Weights of a small spectrogram diffusion model: 3M parameters, 78125 training examples.
Rows from block 9 of a small spectrogram diffusion model, named by matrix and row number. Rows with one number belong to one channel. Each number is 500 + 50 x the weight over its row's rms, rounded and kept within 0 to 999. All counts start at 0. Numbers have three digits each. After the name is the row's rms in percent of the matrix's.
After each channel's rows are labels from the 100 clips, of 14976 (inputs lightly noised), where the channel reaches its highest value: "strongest on" is what is common among them. Only what is clearly more common there than usual is listed. The data: struck, bounced, scraped and rolled objects made by modal synthesis.
# convs0: first 3x3 conv (model.decb.0.1.convs.0.weight, 96x96x3x3, standardized in use, each kernel summed), inputs 0-95
# convs1: second 3x3 conv (model.decb.0.1.convs.1.weight, 96x96x3x3, standardized in use, transposed, each kernel summed), outputs 0-95

convs0.57 093:450522498524494423481492513486478511444503507533399517568445338449494507509472468427500501429452476493544499579498530531479460451562496522574502568492550573502523479366545486416490508553574604432632536614476456541468542555469544490395506534570481516503521513472493509472509580532490532517
convs1.57 072:486569530521576602466480505488431421621569537498524503469468531497419500519550454421509524531485500512461516545446597493515575575499520468433578503466399500524466456536555526529488530497494508451376491418524473534494531468514507490430521449449494557443476540495478387494560347504564562454
strongest on: large; one hit

convs0.63 085:500606526504513540503544531581485501424549532588528412510514586471476470552581552508544506379407475435487440523460535450603426564462460491490453491524526485429505592478517508445475463525556515535540567617442447533509478477531462464427472409585498442543502472408474518548493519494533458443
convs1.63 075:510564508552538462482523547498489503513475515480481569467558450542398456434524584453463571522512561679476588495512475592508488504410493523487569504411542489530527498471540512486509587531533459529554495481412521531554595519504438602532486594533461578490541533641451515501476496502470501500
strongest on: reverberation; text has "reverberant"; one hit

convs0.54 135:485533485514519541535509440430470454476490521459501542461495538456449446568534604593415480419588443472573569527463424546524468571498522502451512449510502376436555534576510493458548551507561483519503489480432454508498423528499624483427507533500570497534320441503542533479505487531479494526
convs1.54 116:456325512540509507566507494470450526458456549410450439400481591479583548526473461449510452553555542564446458466531592453472542585441475445480482530477477475458495543495589490541457473496500498480488514493432536435526468459477406568426566450578449510515418528476583463541495547486538506441
strongest on: reverberation; text has "room"; text has "reverberant"; one hit

convs0.87 086:494523475588480540487472428648494492418462453435453487468479502476448511499538584540514530407471532488553482469596538508485624633488528594480531459492486482574542522478619489524504521409532440514531511483401564477428469461477474486503442496502535510527475511481627456517505483530503424447
convs1.87 073:476534475453492525473472499503473380552502532632559532517519593508566452559452436506591517655568393471475497600487479563501565518467480543542509441571470548501512427553439511520540475523536452496518496476437481466469502508514541485407494491455544529552478449520567494599424510528562552433
strongest on: rubber-like damping; repeated hits

convs0.64 088:511458434526490395485466452532460554524470478549537535493531563598501508537548550534560561486524535489636516464423522486568595498514509481502514576396562535436516522429461567400515466476555405454459518545417613566544448444557471511517443427495498501540433443532509509480523461551503434532
convs1.64 088:455447438432431540480466415427510489493549461467412482483559432442485504446518619452524518484472581497561462462479518454462419457445492486462526457654477554493459434463480457537505465479559511510531502505492386529502469481457551424437595552506474466432463508425453458513429569608481488484
strongest on: large

convs0.46 088:564614416458533516447548452515473454497454446446539517443560604435456565515526549463547453472426505492421513513438503542566488482575495529487492471466511555525446464456522521470464434508487560585451572606592547560451414509556420512529410523544440464469424595520494460530450457462519474481
convs1.46 100:407431531515448555555561509620488505493587523513587481564338405441484432443418513566502564523487479516459457567539499503491544484505461559526489549448469530449481456456553481474453581526515416467468526487450457538517601503472561508554505501477528530466498407468388519555501512509513450559
strongest on: reverberation; text has "room"; text has "reverberant"; bouncing

convs0.37 103:522571633607482507443525421508499523502496420444668500518512545487476489525425485530579472547460533441461464425456597527431608487603492530510451479491522471567517539553533506396461545520521500547458478435498453491465465494489421569522497485490544484422482405505514445530518497486487533447
convs1.37 090:480512544463548501506482346477557571489518457520541482559467481490479453524409500510466493453455473603413536486486475519479482539470485509522519437546444600486489450494547526571457414442451481494579560619470510557453515402588412486447407488506419536551552533477590525563481494481494491416
strongest on: large; bouncing; rubber-like damping

convs0.12 129:478612459452461514454426459452504419500441471428623528537464419531453450503583496509525519412521492462584482521505459515525499709453495495516465473563551552578525458488430505544472552506517523535516451470432485522559511551470543472451438563507576469516438556515485495490529530527542437568
convs1.12 123:434484483498509470438580559538503518558517541474418471500439489446551565467486436439445449716529422481524461479463494508508544518495501492532524394495472515458484477480518520577479476491510560504455559502423523464456537432540396485394458499547464454436393545501534547430536475586497508495
strongest on: bouncing; striker: soft

convs0.78 121:497570412499532508517488424434522430528538536575547440513519408450520482467515511453506510546502463418486498464422480453507482586564491531551523631535517506439523511491550525539491476514375479524465490530494498510482469499503325485602581510539502522458363470467485548526470510506547586585
convs1.78 081:490424483562480545583574530493537614502525476483419490456476498412466496558423452522514441454560453477491593509519482487471517445567438541525431524463516501439490481529426492470425484486497490493463550493521437531523545496501373592384401490532491484485478438445509366507488583407471513440
strongest on: one hit; mains hum

convs0.19 090:467497542410433578431498497461555478458481541469467413471395495476411473564517462516572557464476513512534445603506527491580392503577506458509529475545519485559527575465492511424520478479426501371410490575515500508514531558543524505522499601576462502608491509494486475534491521486541627489
convs1.19 092:450600550474531578553446561542518492475487519521453505533356509474484401467505481452525607472489469506485467456483435506510536511413381522416458481521436522529506496405551533575507394467437477486494488501461584430523397482473530559530522472575507459457499428488426468509477472468405443463
strongest on: reverberation; text has "room"; text has "reverberant"; one hit

convs0.22 114:491462509511430511525511565489481456567451447418610540469507516516463431492562426469478551339539504565520450504557571522528498504498501449476469442501557448595480428546429509483509579481531524427543524489420512468427496496512437532427430551526543475553628550504507509386529493526514506412
convs1.22 103:440442401456536456586554480481504574417516492443387399452489512466505461501380521547444425403560483477562516482507450463400462507559530491491531507528476522402513571522506529453501460508498492494501560496520480483446529447492434476399479496536513505473444549556450564377500493486448527390
strongest on: large; bouncing

convs0.26 096:493474452581505501485491388516514462475464542413567475506475585434494544539468519379530410540535526557477482486490530514522422514568451432498538572480484339504494423520509477447584618537449563546521488499545503493431545425613458509482469501456477530461470492508531450550510462452497546591
convs1.26 102:481515432496498499513462524624429466491470617427513540479524434474524433442534452440558495448546439509504463514566545464439429338526594484533442474567511345536473560513475499438523405489544469495477526477495529503478493559541527468509535532506446535408490558470457527520476414496479436519
strongest on: scraping

convs0.67 099:452494469488471466488434425564474500465476522467466487497514451525513612474508504527464525543561561462426519444482421526561576571495462525489482484481531542513518573506502528540494513503491491544535542545539523484555502517450475512491436551495488521388367694544594421536464445406461398574
convs1.67 092:552544423501528573462417463414587448594479485553566480573458538435516474582502471493528562527542467474489481542446541569484513464516482496513473486521520496619476459537448593423456583451572549462479520451523450560433503561392544486548576454506610467571524483511545558501537581524498546481
strongest on: bouncing; rubber-like damping; clipping

convs0.14 097:494456516531518589550611510558476582476430491478483494529416446487534534545492489537482455518480530548523483496607550531528402535520518580562453522486566461465517548513468535494465512413561644553456463515442416464431515478523468526372569515511572489495432443466450538562489540382527493533
convs1.14 100:497500445413536474410501564503539497474530458502563472448484590528429493495551386415461546487496543536504554496478531531507586502534451471449514532497437547475580484543556541479447537545470537475441514460515548371471462583517574470512523444523533557649506478574542434438554426563438497430
strongest on: reverberation; text has "room"; text has "reverberant"

convs0.81 104:522440399486575473490484525423539485476495488436559463573533501579434542526507557563506534575427460554426521558538577441484451418624510444511464569436504565508509527447542443510525515521462493418482482458406466421461512497546397553458504446503546523576405500472489533606549486472524485539
convs1.81 096:455588530449408521491475555450572556587520488551554527455564551495442484483566480580555521505502416452620498539599478568496487564508474554548477570489576553551416429539522517529458507532478418537574500501594454560501442544452622515516546552452580528483458487541510525481567488503482526507
strongest on: large; repeated hits

convs0.92 089:529545489573453517525527486559485603490461474502505495508525503568477479502499471506445441419529503471571527548470494536481447485544502601616441564469514556500601543482599464568492449600543410479450445508421474470474473503556567491484522473499604615439488517403374548454453454492506487475
convs1.92 071:457457479422555479545503556439487397513486500530557477509572565457554489563544521437523583593493547543502525425550464495510517470567469483446597541524576504553427515434470505485473489420446581496500542475554537554552473452545454483477505478572445443452452544571509419451571598590603532538
strongest on: rubber-like damping

convs0.23 115:570472579545508501399534462468486475455374532468464501524435473525378531531599549474582540531453528585545418501419477470530422506464544528584476508480545554541502552476534453531379434474496515524472494481519483417442483488567581515445506503502419463553515612503478504554490506484483574562
convs1.23 109:506553522449545530464510555425522483530654508498583420542507536563534481390420522503460500482527500444545535486560487493492572480563464548429454548544529498532469555578619522503517585557439601501508496535489482486548454566454594512383497511461559497483584516549579516531554556517501505539
strongest on: clipping; text has "clipped"; reverberation; text has "room"

convs0.70 099:543524473479503503462449594592493568527511497551598501566542568529610434461480565537482562439501456495474437485522587549520450510411524547551546527515445513427478446544417488384446495410428521517544511459507443481436495503566517555466514406524557527492482575563501527588437469550469429486
convs1.70 078:471568492483437447572464430406527441494477460505497449408500395525516618482484554504504528527452500570539564537541527510456493452562533491523476548475608551515476510545465568507522469465616469496537475476507537548491500424502420452441517495454362443482509620445624495531526472504505541457
strongest on: bouncing

convs0.8 119:488535487482416498481507426522481506442526433520503559477539436482520436531555449530505477414473501518497547473550477499552419432517522528521526479508485732495442501524547462447479519433545520506571512504503495460526507615498532500493485397541472539518372499493530571487439496614511400445
convs1.8 109:517558438483475547584479515616455499554511533595451470557537461526472559480432505398565495461425487507581415465475465447578452494523495436507476421496511522540419548360528508498532443479590425523448489457516512561457491463534507505465505625452462537451416479502456430502454479515442460536
strongest on: clipping; text has "clipped"

convs0.29 087:485450453452457451631467622488497519460455528558625480473545512528486462548425489532549478532483569564529553527452466483549471490552528518453484491514557507512490532493571465526440551463497477471597503517456435480562496471536308492500495388458470467444448458481473508395499546515471499421
convs1.29 075:487532550594552477315588476467519490526580518523533455502464469515474477486416478483495534474545432478505443508499580549537573508525476516624563536519451519491526589599452562479479448498461472463437528416462528458455532441602460449539431451515548508465511424464512463489542555464555511572
strongest on: scraping; clipping; text has "clipped"; mains hum

convs0.9 088:546571484487481569470531414482616494499555478433440555461443526422526456497560440453459428612501515502400484541487478553525511510512486520546534524514470410518622600559582430551495489372551447523540485541480518422503506458443504495468458403534467487496485533555501506589478456450549497535
convs1.9 096:498502410512474556418441398466393489441446475476512503512428499409562497466467464476431489495489461455427454481488369486466461416404414388403439492535496498560421460492488470479497488466512407459465496473490536530540460403544525537407542442475508512484483443469537477443453559492483469468
strongest on: bouncing; rubber-like damping; shape: clamped rod

convs0.82 127:479661500538491498424527458498492480449482420389453453620465588468511451467485583502544461546482462492558491418532487522514467572572527555505466433490501467471531589560439497515495519455579474562475505528579506526547466540484487481504496511468483512494416589432478467341500498482573535537
convs1.82 096:514470421481534531400466483466451457510498515494579554498416449539477549448442562406404454511350501379510457535568405470477490520478460531494496574561484441508509382551511517480586460505449528519517521542536471517555516523472419488487478456523504520566619479479508529401456474530489463549
strongest on: bouncing; striker: soft

convs0.74 104:524420396446545535523476451464470545490568486493471523479550500535520430346515395462549489531527456528541453463417539408470578464502432544472437582502512494443436425531563477580530524463500513475516517561569478582555422514515461491593546525490596565451516511465462536561501577528517512548
convs1.74 095:357480446422433460526399479494547428511434405429458479499473542513459469535513459513556494522465423473569566526502408501467456490546605588537500578536446479505586547505474537459529545464599537474501496503461560518521568474593590456447434527450490550516530471432459526508559564494490485531
strongest on: scraping; clamped rod

convs0.50 103:420505528511522501501506456559503488503442544434441448471469485528527633488400479515506494543504493470453609510546466495596438495516535482461519492553577546523557518579529522527479621596503462527494554457486537482478508444531502529438473444438536491435558513439460507562312476413464472563
convs1.50 096:499448542527574566539520491511478450585460538564505502496553504522544462453548519513458539512450460536474509519539560531478491471483433538514534578692498538583570503519403481501560483478447622511489517549489498533573532517504497502478521464496590462450529428544650468458603565572530500530
strongest on: one hit; small

convs0.69 093:446450503474484561522438465527481548460405540507505489468570410411575396532529577519459501485476431494472484462624469567542526435465458569429490474496540481499549477594475583488535573490495461432531459535373515515392468512435486501458496448513614468548580522475546466488503520520454541552
convs1.69 116:523487557448498587486452520581550495493597434565416515531541423397409516494512481473537481426484521500499493466523529468440524481320513505495510385459505451529543381411464550549467480584545526540523494457531484568518532458482465503472496484493427583431611477516530491527468484531524508475
strongest on: one hit; wood-like damping

convs0.28 112:555653498503488510514437540436526491472500491488576569409427473517531402474526546441532462469580476473500466568529653530482497408472505501491482374522518454545477545529404526477546576532494553471475536497483501502461492524472390530539513459439426515546569412533530464546508479567463484457
convs1.28 113:466420446574412515490489520541561567518531514509515500575568516500460527421512606441500419552469538492409526415561496494515494458615454480484498458516488473457585624512462498489537569518472532459513560541612493485433576494499418532501496517500576463619453456509494451496512575455557489427
strongest on: bouncing; membrane

convs0.51 098:540477464459479514526448499487451576455487476572512507540383459549494368487497432512440453481462511440484502568642616532536577502504528549441512474479469496518435473440511573456545482539446573473545455460471590481508496487496527544529559409516528529503430474425420489485496471648504440491
convs1.51 092:558609526554531524616498480549518473518402464452483464518389504527573491539479486586554477496448566532491446604490471479416472526580545551591545525489553516542527557488477495536547549511624517534501555478413435530570477577546572512445485445481522532553525489518523530442451456555495541408
strongest on: rubber-like damping; clamped rod